config.toml
encoder_norm = "layernorm"
encoder_parallel_block = false
beta1 = 0.95
eps = 1e-08
one_sided = false
adamw_lr_other_params = 0.0018
grad_clip = 1.0
Rows from block 3 of the encoder of a small masked image model, named by matrix and row number. Rows with one number within an expert belong to one neuron, the router's apart. Each number is 128 + 24 x the weight over its row's rms, rounded and kept within 0 to 255. All counts start at 0. Numbers have three digits each. After the name is the row's rms in percent of the matrix's.
Before each expert's rows are labels from the 100 images, of 14848, where the router gives the expert most weight on average: "strongest on" is what is common among them; "lies over" is the class under the peak. Only what is clearly more common there than usual is listed. The data: simulated fluorescence microscopy of cells. In brackets: how many of the 100.
# router: router (encoder.blocks.3.mlp.router.weight, 16x192, trained with AdamW), inputs 0-95
# up: expert up (encoder.blocks.3.mlp.up, 16x96x192), inputs 0-95
# down: expert down (encoder.blocks.3.mlp.down, 16x192x96, transposed), outputs 0-95

# expert 6
strongest on: ring around the nucleus (97); crowded (88); cells: ten or more (88); cyan stain (55)
lies over: cytoplasm (75)
router.6 088:105136096052143118086152077071149123122073152101136158158134121112103115073128148109163165142153103145129100112129109160126079152119135142163139114139157138125132184121142134121127122099130112121106114118144139145149135113136140113129135107145142140151148146161136116136161152103122144111
up.0 093:163124141105131099156150102135143138136102066158110144114102142132109162129178118142160139144120122119122134092141132144078166118115146168100145132114142100095108088130133094103155141142137116124175098116158135127115105097109105174144117142105108139073110108107128102116155092109148152096
down.0 100:144134136123161119175087148144104123099165116094146147115119121095148146155106152113140129172099146062131140134147125178125105122103124112166148146072115124119122117164135117126141149156154167147125118140101129124142165124134135084122126130105133133117116147134108175147123094127156125166
up.1 049:132134116122119161092099112147118109097129158159108122119122140112102147095086121141128133119142135103124173095101104150099153088156138086143124155139137132090142122124135129172140174125156128138103130104114160141139150091126121075093126153144125154164160144112119155107105097137134144090
down.1 049:122135111110146158184123137117128127150113109149090162129121086141137078107153132123147146097090151122156145134126155199139138097110095105134134151113117152104115129114108137122098134138155144135128120157110120107121112140086102118138102165147112168090126133135080125109182133139169126189
up.2 091:146148092123130127182138149120128205118108099158127082104155152175104080177130138140106136133126126181132120131154160127112105156110129153114120106073141120092161114135157136087111156114130099131133156117131126118120134107138129141140124095088130120094088101099134126140097098109112094102
down.2 096:113185134129075130104161139087125123106132171075100125117087127078107112129157121174091180105134129121115153137136127131165158153170112094106127178156140127185135126079137123171154130122132102125124120128131133125143153093131108116130125114127162115148101144143106166127176124081135167163
up.3 115:170108164083131128113091124104121125137158107122125109124127104109115090136135142092127142115109121166133126088080125091109115152167108133150149102120134115140119120121120145086103106105137100185115141110120125130159170153117088127153108118147160077179103100117083146197087133103118079147
down.3 105:122094094095140145067121109133142117132146126105097106137123155121118114131173116142128128133143113142146107093107129122164167159144117126142137104121129116121140122135105120111092133159125143118154098112118169142118061125121112130170173088120119116107114065089146148092156095175118134098
up.4 069:122130100151084110136139121113092114141127130135128172146120187134130135117136121125150121172149158141120106067126120127139076145115171102131125157103138140166087149142133117115091116165138135086174100091119136156097137143131132107165104121147141124133123134104105145095127087119193126172
down.4 077:110124122106140133115161077154115115174139173110104114115179128122117123128150132101131104131145133132146113136111105132117152111188113178158145150133121117124101148121142159123127105108107113129117110135143151109120089137130093125182114128151061120139139130129126157128132104088126128151
up.5 077:170119130114116129122117156119113124108121159152189149160150129162142122168139119082135147158149093131144149121114077137107152152117132117147124125116114135101113113110115122117139091171125178133106128127115100115096147117168149145152141114165135114161178096144105123081112139190133110130
down.5 089:157118124124102096139162149107086081128149083163110164129146146183148099089106139147109102132144125162110146100126139129147159099142090163151115194171099088106101147175106128108155141116136116101146113113141122141118142117119104133101162180104123114119130177121091143160128125091169108115
up.6 074:115145077163141090111118101129114133160118125108115124119094098105137143149165109141122099137111141113167154100101093090109090097096124164150104126127137121115131116104079122151143110073142127149118128170100106096092152102130141147109103144137109076138093157152111153113127129131115171122
down.6 082:095151132122130148140152096151137115133180149157144101104127108178094117144173090146124158123125087086129124116120161123125131159144103115108132113141100162122110144111118117159116156121083166109118124192118136181198114082140089095087133138127135101102122077100137119160121111138106151120
up.7 101:131112137131111105144097118106139156085129116133115141081104166072111117134118129170054177143137175140071113192100047126143118117133135119100115145154123138164135092140085118116079143105136120157158114134149154108134147112102153130151136147124078159119110109127135160071144151123151145114
down.7 097:137158130138094122107101113107174122171159093122168090172103136178116150137156129131120100126115088112095153103089168103148121163126133158173150126117132124070147126094129144119178137125137162134128157153122078171114128144130108116150122134139167107119177104116098095127142150154110121148
up.8 102:131143102128161145116148150119190112143128161102131076120148140150134125132167105153132102139117118094129104160147168102159091113141136094135088121132128142172112084116162155084119121157089150153168149143133119082121132147106127139098082117146083136152142117106092182125142164081118131123
down.8 098:135123128121111135165158130148122093190110131161141103117145154131137100096157183157089105133119114140144074136146129115125107117154112109111122128085150070072120119167120150143179131120128101120148091129109124153131144093143106137124167106123138118077112134137171111117107135125088142162
up.9 084:132117143119107151169123154126162159143120106155159134116137133159177079111134118120118102155148128168128158112111136107156123110073110133155153090120149161122127107120115131163116117156133111147114139114121153136138068116137151136091118143116162125162123135149132192146153153132148138124
down.9 088:120117116154124135113157095115137142145136118141113127169125160124113097122150118108173124147114091166117133167153165095113160125123158132108086160114119153106140140137117150172163116114095107115120133128154095157129132102117110112098101126135142086149104139132120105145116136123054128142
up.10 085:128154138142125142110116108145117126120092126116118140125148166141140107099129122069077173107149125137114119113094162138142101149190139109101106165109147154142131143097141102152120136140120102132097168133107199164141127129134145118125137082115129123121153114136093095135129146100123110096
down.10 103:128123113107095107176120120130131107110130135098072129111180146145108112132070083138142117098136156150091165148105130161135114135130146135126126141146129087144127121155109143128146159147135163129125146159144155158096200132114124117146098104164117169184136116145102109154137152123091140134
up.11 111:161135136137092145134111102086134141125133143125128130147131137079064146157099140150084117135170122170144112143111117106158194124124136108141168121118133145194143130167130101157134131111128123111088106125127128149151139109144118123170168169127164129140108097124129115086162103149135142134
down.11 107:112138115175108099115171117140127098120132135149165098130101138142136094165099137084109093121127114123105156066138125148170133143126117107121117110132189121113150143137130124118177151131138140145163135159124103105166083096122101110137152123106122137168105104107106131120109102109113109093
up.12 110:151151141160120127131098153141133126121100165171116114188147109125122119131181102130159099103136142119125142096113096118150143130126116135150092109125152129111076147157129128155127136131105093136083096113152100070141120101071170108111127124095096130107171117108150165149149106127128153084
down.12 120:103110128140116151120128187111099157124131156114138137194123120141147112155160104088121142116134135107141099135122112133154142130157147132110100092128142089108138151119130124143172122128125172112092134158189137114151099142176116128125146090121127152116156156131105134132097134100171137130
up.13 096:129124144150179147134146107158106097106148128115142127130114149138106108128166137130112128110161156102125114096135118102104150136129107162120143159172092086100142113178115119044141106116132119084132101133113120121153126100103151124134173126077133110092172130133104166160117104117157147146
down.13 101:167139138126124144147151176110073174098116144160125097152143166170160111160161132095088082150104119133114130079139152105145115135118089113154124133125139128085147104144136151167153143172111133108120126132148133166089085181147105112155117133127150136135131116131125152118129112140126127142
up.14 102:153120118150136151110154107160157087124149166160121103076122111108147173137145092198123072140122153130172149164170165112155118140138136106099095123112086112134137074153114122154109148092151148109139070176137131138135084090137144127121154147123129117137126108132128167096127115136130130133
down.14 094:130165167158070112173150176128099145145151113127119119107103171157122122124119161107110105122152120112106100108117097180109111115121127102161158142128140141087144131099160144124178119126075116144166131125139135133154111126140114140164108142123109112123118079130158095123120154113053158119
up.15 114:128111119125186137132167127081083116134140089123145105138136142116106085171111116143139132106104122155154139107120155071115117154108112158124115122142174140134137066126162108137127158134123103139144140110169119151150130152106147128134116088143130125126105084121143131121074145105102110131
down.15 124:087150130107149157123122095132153132110124125115146130126106147116163149122132099147133152104156132100115118089121159106123129103125119128160099139107158134166179088101128093185081107158102145076205110120147139125120068121128109115123127105150178110146127110114098114134138129120103115116

# expert 9
strongest on: crowded (100); cells: ten or more (100); membrane rim (47)
lies over: cytoplasm (93)
router.9 093:151150176141128112115146103157124108101153150167141128104129110127120111108129132141137113173112146094128144125081092100137227126107099132123126150119099160111142110150135157114119163131105101123153113152142075117160143111129130113099167132140109135096183146107133104118177133124134135112
up.0 117:136124150140101127148110122136153120114157117133128088111148104116126105118133137128137121103134097133130136174142128163163179111062098130079133110118137101159127123144118114108120148142134152098142101162101104146125104090134136156119109154114152098130119108133149128181141124156146136083
down.0 109:152148114109165097125145107098107147124148119120126134107118138144122061144147137156114124133128117135111133157142137152150115097147145110159117140115106148097095155111117108179163155148100109097135115107152111127130103101084101135175154143148162131163097093093110116096120120123111096120
up.1 107:124114086114119173134105101146154115108093114151106115155120127129161121133125117154103134118163128098153127120144117140125139155154149129122119143125113180118107104140165096136116113119161133094148124149144131123097138106141138154085132149126136147134127136165124074130138174196122114161
down.1 106:123115112153123141134117120153133118142081130134137134111116114124126117082119154185124121123142168159139085117111152145110154146107117144154133116112086111112154169128144101105136142109132133120148092170183140099106107076142062171105128148120145106164123111153113117144139130132097120128
up.2 107:138123109177099142113128142124134143125125121109112101124099130081102108075142118105154135150107161139153119082127113126135140131127108099110147107063158140108117127127159128152121171142117089135147101112120126104133142136122119118094147156136098127103109164074053192140097138118117168162
down.2 087:136133138130162149146109150152103118096143166109131149150115115135105137116071142093119128157121165154120151110105100136092104158121122161139174115118152152135100125135116109106135121114162103190147113161125104124125137141094112118098155072146129130156162129103094144109166133116119128127
up.3 087:120109092114115125089129104095188101096118138078089142191120138162158144124124059144153143139123169118124100139104156130145120118106138123152136135131131133145069098143122136126107116110126131087115092189118099076077099107107129113118152097162117134119128128109136085175167123112175121153
down.3 099:123111129146115147134106145135070102175146127146166117148114117126133100120093186108162143126121143174146124117093099118120129109146122138099136135132166129130114136159154126132137132161130154169158172130135106145157122129160127128137156125090125112103127123130139121084129146092087101171
up.4 108:131128151105048127104113137136124136121123155140117126123132130119144107116144134178118131107133100152091136131099097116151145140116118127118151156118111131110146115138136150138148084148112111167095136179108141130114167186113092090162133108133089127131124084082150149120138098135119088094
down.4 115:153151119107158143103133094145164174118124105147092141103121133160111146123118130100132146154149119125156056146107163129138144133121138156098092135119141143135135075146128132100115118119104190102145098119072101131096097131136122188109119105132116125132162090119108117193127149156149153088
up.5 104:161077154166177149173077130142106127102129135144109135152119096138135138154119124117160122145154129110083109106122119125166153090132106137113102095144186108139102090140147116126131139100169114174152124135120127107137133121125100086131090131140136095122127139156149115131176151129124141123
down.5 095:133168122120176100142124132107165169095119115136113138114125145131147110121118143149118103136164139184188087148121146131132157110136175188156103103119128110131124129130164110091127078088114153133126103110097150138112136116163128135136120132142130119077120130112149133170121142112122144147
up.6 081:117119121150097120117116164146147139152119174148091153142084116136159133135110131126115129107161108103112169143134149116111153132149110116120161083084113073095148122080129112119117120086094162128142144134114154137103153086144126139156127124099097121136144152127146159124132153123172126130
down.6 090:118129177137147104133105101129099126138121129105074121150143136120156196114116132147185078138137136154145138141142122158154166128143104136097140116111122176142142115124112117123098087085098127101155149125162095113146155132160098143127141130109174151168137125141186177117130117141139159092
up.7 106:134125156119142131150096143127157139143138136120122149099183112153121165140138173116152118151104113140177084130119128169109104146117140122130163090127129132102131073121097140143150156147163113127144148129103118158125138091155139087156104088110145108117118100119088145088153140112122117157
down.7 099:146130166093133177147084083138152124102126083121101154132147131124121144124136141113137110089117133138114100078100095166086091104126135129145173102115129118137137147139157139136114134133130148193136131106126106135126180147103139109124119145084143104106107116136178158097174175137131102112
up.8 098:139095134161113133099131113152120146148112095120117119103144102122097111098126116108112118107167144134150156140172172154118097153077163138122169139095127133117146087111103112177104147141131146138111127065159073081114095098132165129112136069124118135059133115155130111175124107130119109120
down.8 100:130125140157096123119162184135171139097136139155102109171132121138140116189150084120121121161107106131116081151097142142135153118109148142142112100146113084127104140115090107084123119124184137123101113156148122124160118118131111131124145122103094148094157101121164120084150091117094125091
up.9 095:156142138120198146113144105112131131133166101051151113107099126121127087119117143119115131104149112185134144135123113114112144127142114118151162129130144125134065078134147116112099156144121148125134108099131153113113127113119117159145123114099148142166116109156138084116136135112112094192
down.9 103:128124132101138134148144118146099155103104122122091119127105150125111132073085167133127138134135202091118121117084113097111118112103142089097085122105122138133173102144132137105131153134137102122131178168120178121102146081120128130154153120167126152116128150108135118135136112121109140107
up.10 089:119159139110089134089103135124103113143151116111084178121128108147091143129126111098130153085137122146150077123129062113157092089141133124115112162139110116128106130114119160116106113105142141115104141181154179129120089127113122125137148142137112144105108106141140114124131110100115137144
down.10 105:127104120119139119126137148084137119161144104118125115156116117175145126128134093095127161079121105138139111143123125120135138128132139171143127122136138104153127138097175103151109128102110167140139151131162138082100173117089123158073102129120128140074123105158164124123098131124084155142
up.11 094:161157147155109146088161167152135125114109075124153147152129155081085157129145142142124121089121138098150132148105127124160106112129161147111138119155168107125162107123151121149103149190106124135128178191114153154101137144106128084155149130144098141133129100079162164127146096146095154146
down.11 092:123111156094139091142113179105102161119123138151115126145129113152156128168149157157123175169133096157098109151151110106136121147142130153121121127133130117178173168134106170158132153137135111139119112113113132169115132136145108199138122141127121148150169103102174113135157152140111124110
up.12 113:131105092159170180111132141179117121151150155136164129134102129133157134113132144131108128119110157187157130137147125146133154115144154083140100094140123150132151125119107144079115093121150113115135122126115121147119101131155153101106157152098144131145126138158166145126124113179125122150
down.12 108:131130109128156134149115146140146107115135151104132140199159146131146123134122110111096159099109194132146134099139135133125107135162114116138121110161109127139146144134095111150110132119143130124135143122147159094113136148122138087112105104104120123090119159124098137070121110114073073136
up.13 075:160112114175139111097118110160108148124156147108125092101097056156147190130109115092115082116138121144123088107137115104113124105137129143126082156133122139154152161120144179146142162134168122094127148129098091136119130158124157155188117121187137113112131129115115101161106110138085118146
down.13 085:090114144106115141159118137119121095133124151150122094093085186074134108113091163115133095135187125154121134139134072133135136139138118126105145124134125092128174111142103132126139107149100097125121144102164149117126098145144115108100140119142177115135175111128124139124066110128177128123
up.14 090:116095138107141122093108138129125191120079123176125118105166118148155159121134150164116160122142140142146105156094140136109151100103121153147116172098101117118135116150123109152148107149126111165117149075134132099123145161146163095130144164098120167103086119162150153113097152164134102108
down.14 086:132129136121132139143157126103124126173086087076091143155150138094119102094151147164132133098161154115135157133117095086129129095116134094133107129146139138132091134145135132067167171129183128077140156128116145153127152112171129160154114138146146101117098158103107141111158109113112119150
up.15 101:126145123109083165143123095104174077189164155104124126124113146126144148141115142118132124130128103154174099116199092123105118100084107170107133101101137111119131134144113154119113129139151136121126125161121118155096124143148082136073137170142124132142098108148097157124142108115142131141
down.15 120:124141141138148117118173143169157081106095108122130108213109142145108137124104175138100144141075125126104166131118110132095109142123103135113117126144125144107119118115102151114121138127133138125129141116100151098113138094147133153110148076127130137125122141147173080126156117101101114199

# expert 1
strongest on: crowded (99); cells: ten or more (99); cyan stain (75); membrane rim (36)
lies over: cytoplasm (98)
router.1 087:114131159152140134159154103107146116133083121152154105109153082117138109081177151130190153139156171126103101139191121130133145165135118123105109086123121112081103108099158162122136104126138087116149120156137150110132112091114129148090140118112098100102135149131152162139156118130111150069
up.0 099:078149117132159099124104112144147079130144114152095136098087129149142154081096110102127125137146159118109170151107073104118153112136143181150093131106120150172090150114117108092166133159132128143174095146115163139114115146147092147150108140130096130137129125117116134080132135122122090150
down.0 101:117126154105088114127139161152085134127151132125128140170104097117136111149138143100132100138152099130130143125084131104101128147141133066141119118133145116079125125150145112126128147112156140146127097154118094162146146100131126138121135163155153129110067107104153133138158157107135165123
up.1 082:156134089145111109112156080100116127145125151139120131083120100125160122156112138118127094111099102132157107128094130158161111135112138103110163121106160091113107137086129129147134149116092142161168159114142084132111090147169082146128106101121162115123123103130124159115112131104169152093
down.1 108:116147122118178140120151131124133145098121120087128166104149120161076141110114098134095130113111129153108133144144060139159133123152155095145129142140121105098148132126127151164143118069142117120123150110191127164109132073140108107109101126155167118158095147096126123151112135131166160144
up.2 090:132099163132160112133127120115147101133136131138129125124141075125102173128113091164132110132149108078074113146134122125137121095119127115142112156104147131127145133144121142121119127103113119117172158120097116119145154064167149105130105107115133113080096171193124127119112090151159126114
down.2 086:148162130167120107147144141146145145135137110127126091114169113151098139132153100122105138081137119081155096112126146123163095156169111127125127118176141132113123131107157139118132161131187106160112134132126112118144143125149096155150146114148093132115099114090166124144125141104131181141
up.3 129:147147110137142127125137130106094106145133121163135104091137138143113079138150114121077098142120112109155136172129140136149092155164110106139115154159133131175134136113146174117142142109110108140152137116151109137149097146112128099092155121103125122144132139162150108146104103133144156120
down.3 108:076142119143148113178153114094136139117077139101130138131136119162117099138153113128090090153091124125088162176140076078159118120135102119110099154153149077089144150148132115145152142128101150125134152093136103113165132134164148120139120128113164123123133107125149143097110100129146128198
up.4 090:143122157149105112122127145132147111117155143118123140152140090112124126108130141106148171115115134122125097147111116137181149166087112109095143159100142106113098156141119109134087128150141123104118105147146158130098093084107104095062101164134111141115133086133127090113135143129118120154
down.4 100:116090104115104135124108126128112102146162098145109175142148151112123118129132129117128163132132132111120131138136151130134066152083099114099142107169173119124118120169117090145129117118157113119134139154156142152120103100172152109127119157127107116078131159139102131161101113136091114148
up.5 096:146156067105109080114116120085118175121151114118142120155108125172189106127105066112150145088102129133123098132172119121124113173147110149114165151124111114119177144133128132153133127169102124141097131112134118151112160146131121110169110123095144155120126117115158121149114164098129142165
down.5 103:080148136108121108120076093098171152128154121105155139131105132163137125112135151160134118134154136110125117141133092134162106089150099077127118129124093110100099121121132161140135121148131166136136129158148133143129092175110125112153144121103104129117142158155131106103126108146089118117
up.6 105:139088107099119121078156111168125131122106122125095157121171131107154124111133114146088123147147110125140105119132154079142113108143121102134138125157134130094082130140127108116148105114102085109128117103134176122111156118164147101149156116088145146113151168140150092149081116104152142147
down.6 099:150153162116154088103105124104161131109091140180129134141136124131100083159138123144145140155144148123150157101133111112180084148137110107104126139192138164138103116137121102102116101160130106128149098171143161082117100120116141105125173095114114136141135121153145100158112129128102109149
up.7 095:099132190108131094141086115140172104141108074074157104131110097112126121149144176127125142133141122139101130115126131094106084149110129139090094144125162129110113159123103164112143104154133108117125182124108139119093113127136081178133099110145135088105114142143120091166110132125125146157
down.7 091:169122123095121127148126135131119141168172133136094156118136152123153129122071116139105136143104132141156072151117104117073132124112145066135159159146092143117122132110160115084066130161185131147098143131162089116076113160175095144125115134119101117134095096137096161114123106140133140142
up.8 113:121128120171081123130126128132149115178090130118113111114110139151101118139124135187180131139129058144107149117126110063101090158147179104159163146160134162101123123109162144094136150107116132118080098144127143107168128147105118135136148128126159160142148131143161169151148116117111110126
down.8 097:093145175152147135133104134146117166108156140154106191167102150144126127158133123130142101154092149147130108136134140129146113123149151106164150139100146175148071050141137121114129165111114136148143135097087074142108102127148119128141164112119142119112125134095156142154128126102087123147
up.9 095:094158118116120115151146129118113120106091127097089087149117092111107102103126192148180112136116123144115162144098062118136136119146103148151105146107139144128130148144127169119115155169122152192155156132124129170160153104117131110097130164121105104103096100109138146145152116106135152150
down.9 110:138121184122129121122095150112125139078127160157103135116149177168156123161088072084091134128138097147142126120132138100146096084114134166113142112114114100086105135166158133153149142091111114130154144112129182118114104147133107118132103128135115160104103093142117091134085151140096115129
up.10 120:138108105150136108156139134145110127112142165141150133102110130132121150097172104106097126080145106136124124117110146130122143154116121113120132132103125117102145104139102100074122139128135117071161152097097109118152074108148173127152130142127097119107155147115065114126087122152150112103
down.10 113:164131117118157119171140163128127148119110179101109124168164186091112117162107137171131154170116170153133103111153090122106182128132105145117102097126115159134111165135121114111107132137114094120145159133131163141135140137102165123176156133112173133126103145149114145129068155129135169135
up.11 079:123127132137177151118089105147114178135143139131096146124119135163096155106117130131147116107141150115087115138140148138096121130118117169105133123136119140079102109118130117158108098138102133108090107113135120133113187124127156138164109089107152102133089119138138126100109147151172157145
down.11 089:113110094103109107170128139126130098094136151104136134170114119104124098144132165091094105106088137090123132134152146111142094144142104132151091127145152145111159147153130100144096122122129136162121107151134141086151143123151097116108143153120146177119109127121135111111146129104082119095
up.12 100:115127127174146105148146159125121120124122125146115144173162147119114087156095119093073097147078090188173095150140096080161159114140134175159103139127164137114125143152142106136148141110143138141124126136153179091103106133185147156134117103119115170095108092143147112090100104164078182114
down.12 093:147106064077124122131112123140106149145117139122100141164118123137140116096158159158133157094106111108106109106099155113154143130118184091112132115147117133146103126128099110128076127116115105089116139162126094158101126116122084119118127160134139102161096120162120110122108139113137122153
up.13 104:132162125128143136116151138119143141129141121098105151100127122101146113111129126153115127158084125108098129129101134090129171145118115099132099122110114151137160137125127171103108193102102116172210151076156121113110124143110118136117191143167160096114065094134147097120122130125127143138
down.13 107:096141110108132136141184128115100083110094079106117116090126166134130111100119159140138159181130155177111151160093117086162151127120094129076132141124144100080163137136110160137123141108106120167128140146135128109098149147136117139138128139144164102098114182097146146165116082123104167147
up.14 093:123129099060104106161130084139125130105166119098109108124148079123121120107131170106116167157159146161100087140116133135146146145091098134155144121117139125139116103069106156140152148092132156130116143111118164156117132142156133143165121138159170140162104120182120095132159116140167114108
down.14 093:100161124156113127153110114094117122124124151131139122110132131073160148122126154142115148138123178153132165136126158116139175123119135114095174134111114091153152132124150116123152107130156132197147088106182122139105087104151123088137143168135107158145065098134084099106091176090117155191
up.15 097:114108121140107127120139166132148089175093156126119123101155132149116179117161123090142096138115087106144119124132142139144146091111121132156150186143150147144122136140111155132154128147168149132148151120132087148165116148140146142108132115127140167137146084106173126174111080098196172071
down.15 105:131165155116144128126136091124127110136146121102142133156098122136144118113118114143135137140080131112149118165141121159111164167140065139163098147124113106071118161143171139136109107135117177115122151146107138146121124094135126106135100111118099122177122157161151126143111120114090099167

# expert 4
strongest on: crowded (98); cells: ten or more (98); fragmented nuclei (78); red stain (63)
lies over: cytoplasm (99)
router.4 088:130144121129161117138152175125153087143113118131118145138145169112179137140150137114147093123131103066140129136164112096127143120146153119161186129103085099103106136150111105120082169126089159138116115114142156134128104149117138102159118139162095100145096142112126131191138153126080136167
up.0 115:136144140089152113163124160161138125109179149150153141119124155123132167136118126170107173088166126116106155153154115161117130104163138095102099146120156120116130119158151137104140154118147111164138124121121172105108124144119166101114106132153127155115144110146090087116129165154122117177
down.0 109:148114123115128156108118164139106107122106120139117119146184107147098166108129076126123133131137119109120137155121118175100125109105162144110104135126129074115127157092118097110105138145142109114162153150109132160113116154168116128145108147111152073097155147152138130102104135139089112064
up.1 123:089184142135124143156130137129102165103120179122121118128117149133100114131119106091112173129130139114114130139103111102117125162084111124148126152112143112129144107159133138114135134149181118099185150078120097115105125121142149116111139159106120123130103171152114135127171158078140165164
down.1 113:134136091125113114143116161138147149097086098116133094126122132113105150132141122113129136136164154131086144125162063146188180168152099138141140136125149136101170129134100155089110176134087122144148146123134094121115128103129109135106125100142163135132160066063181113139096169136128135120
up.2 080:108139165116164144126124092133153121158131131101148137123120118167162116155187132085139098139141135113149123104098130137139150112138165125085166142133157147116116140110130174118115096129125141122094150214105111152104130153174152111122171157085132118135103116162099140122113104122120093076
down.2 084:121155115079096122118126131124084122096162110117126152106134117085107128177129117163140175135101097148100116141148101135137146142157105173115164128107125119130113103120133137133095169084157151098149120132123158161172165153114137117159139171132134162117085103146103105123117147153155132121
up.3 071:120116106168105136111144108139134142100128151161111127118145137215170168100095144160119125120140161140117172158127133079122165191121128144093107142080140088146092139112147097110149121149079109151118146128142159120117112149137145116104143131170088138099105120148095132165138150184160158096
down.3 082:156142088114130118141089094160159160121129126120127134127117163087136156122179143116124157190077105141147111115092150113116131111156110119134114128147108113156096140147131099141096143118173113146110148085144118126086152108123147116127118109155161125092145083123166126124126105089155107103
up.4 107:110164131177095177102109151127109127099163122149150162164114127095136094089118114139141139123111109110102095121142075102157118105135145117121186128154097113148112104128134123127123108136087095133145103146107107138112130163144103121119172150111116121151139165141116124142134118169064116128
down.4 118:131106097074156118089099119126121124113184138087137146153156133098065140138137084132114158152084130125122129137079110177195162165081105133104148120170152155131159154151130103171107142104137165173126110132151125134123097140121129125143156126100099113123147120135152111158127092122161121121
up.5 102:133169148100113134131103141091110137141158126132144146133126127106090146162094156148098097118161128137126136164116082130131138113122140100146146115122137165131159154159147123140124117184108141110073131133098164153156090083172130108148113095126173107161143156118120119164127099148110089088
down.5 101:106124085150143112147139153147133105121161171112183120130099113129148109104134113075132136133126085151094129092135089140098132133147073120130170143134144134134108153145155145119141129095143118141104143155128109172110112079140111152115114145169198098135090120120136155124130124073117153164
up.6 092:123101101153174107110099158116102133125125124085132121154163148099148098109122153129109135099110167196087141062102100147148127154100108142114170097138107126141123117128103125108063111144111147131125090091136110111148080118173168146130114123151132131094145134106108093135098154146151160140
down.6 097:135115132133119102113149114117110131119144125151114140142126142162124146167157118152132093128107108124113119115087133104122097154162100117105144077146162138174128140134121087147124128113108146120129121166085125128163111118143109113135146153073115138140110133110135123149117154087131147084
up.7 108:127145125148106142101123132101185121141115107095090166145129114171129120126118151117129107166119157125121096125149124131124081116176140097147107126174165101119137128090122092131126139166157104135117115153151161172123096137095154137153118144125180134135102147174141116153130083149108100112
down.7 103:122154115150153131126121130139071156149128138112164122111120145108157127096115146155166143148125111134122106106123164148104151133108087128135154093124076150099113135161118159120107153118112111139157092116077116115125140109131092151112174128173069131149108160131093132100150122168164126166
up.8 090:115114141154125158144111124131116100133116165131129138155156091094136100115116081149165102141147135125119152143119122159123121135141119138152104151149140130128105129132153141136162148143136132129101097103113158149137095099171136120105087139114130144195109116129107126107104085163125125099
down.8 085:131117136132191103121114152109140124126111137101154131124141161163158147134130118138111100160169133148143113106135175122135117117117110126075142087096128173092143148176123115080119115108098142139135140112110114131132155149095130114146143144129117158153142110100132119139119111148061122147
up.9 113:144105152137096122158093139150141136144094166131142137141127097109095145093117161096126157136155155129154119156113142158123117111133155130132092105139162157110092149113124094108123112130156083095125163170135138149112168131141102130167123100092125094133118149109101135116119177173123147135
down.9 111:155174142105101108140135118128148152123107116148102136139116127100106138153162129103148141134171137129140081159126132131156122139136153078098145146123115115144082152211139104110149110133109154135150166098119121179107104133105162124109150146106191114117102135138116167100095083098127172119
up.10 130:108107138127141173089103116136128146092106145126161183109136132155140097135115146127094093063130113118131090115163141137114129108151102098121104120151112137093128132118105121124148169122129163138113104129112180108145120158109123139133121134155177142151138128122148085151138166160127098101
down.10 129:133161112150139151117163091135158126122159124138152144103106129125136136098113123099130099110125120094127075087117136166081130127142176129135128096118148126107144122101107153192161117116098139143136134135183127107123094159097118177092117146132172150163109114127102130139125181146102162118
up.11 114:142099145123120113099099123170139114108113175135149101118089113156063146148119121144098135085152140127144120145150138149127086129102172118149147106123144136132090128116148107161123147118143137105108115173112104155125176117122115076090123118114089150096130182103106180111112111095119153108
down.11 106:159138160103139117143089144093136137110093087162094160113161086142112131130081111114127104112141117136102089091133107139128115105160132134146141083133135128135084110115115097168131114121121122167116181127129130158112148124144091095123122142128113138172150107148119129115170135132107145125
up.12 143:140122145156130115133155118155130080123138123167123159121100118138191151106121135136144106153104100118126084096130127114135107139125133094146191133121087107144095103113149129165105115134131142152093164136111143110145124122119126097141142112128094127119111115137084130166121119104092117169
down.12 123:118090102103168103108130098107102096176121114128098152150134109150115079128084156123116123141104165156150132177141172168108082133158138145151132153149173119139119135106161131144111129129104117121134074141130098110098091108097139154183185124135082134121094141108152163133109112099132161132
up.13 112:152145127173137142158134135138107138102175115082126104162126133089120080129148112086128141124115140139152132151117109145158096134149111149109134155114074136141107124146121144093101122120093094116099118086140130149128095064147110120117173093125131142110117137148140133138133150119118154173
down.13 108:145128155123133119127125134124124196126122143108113167116138180181104100148119144118079099132145125131141151099136112133153123085150133136127096141136163115115181103099106128152108120137111136134152136119151130140116150086121126112169140101129140125161124111120120153127131139101145117151
up.14 091:143131145118144086156108143103064116111118118113099104141139113156110111132141172124158113138100137133130116128116129098150147143119115142172105155146124104136102113079134171121131125124100115141158144102171107122094152122121105117090144139157097128077086123121102128100145142116145138152
down.14 096:132138088134091098138112141150088173133105093115141112140133145113115075140144114110118161130090098155122146137120118152097138083097091119114130127121153141090150135160119146150149166124149083161146133134106128177119119136112141121162139151124122172134109133137173118148144125141104129184
up.15 101:102116151102120141175116127126150137148170101133145130173127135139122104145138136121161140138113138167113096125117118122137122122152135105153170157157160136137088164096135128084115159115145125114118097138145148120163145092138088101168148130138142098152125154145095116113094099136151158161
down.15 103:100141110124127113103143097149084149138125162098123101145124108121104116102135126128093115162129158118165149139101164161117115126125105118156086116130112133160146151140134105171138148116101147116116167148110137122137107154105086128132141103151123105148136112123123131133146153133090126141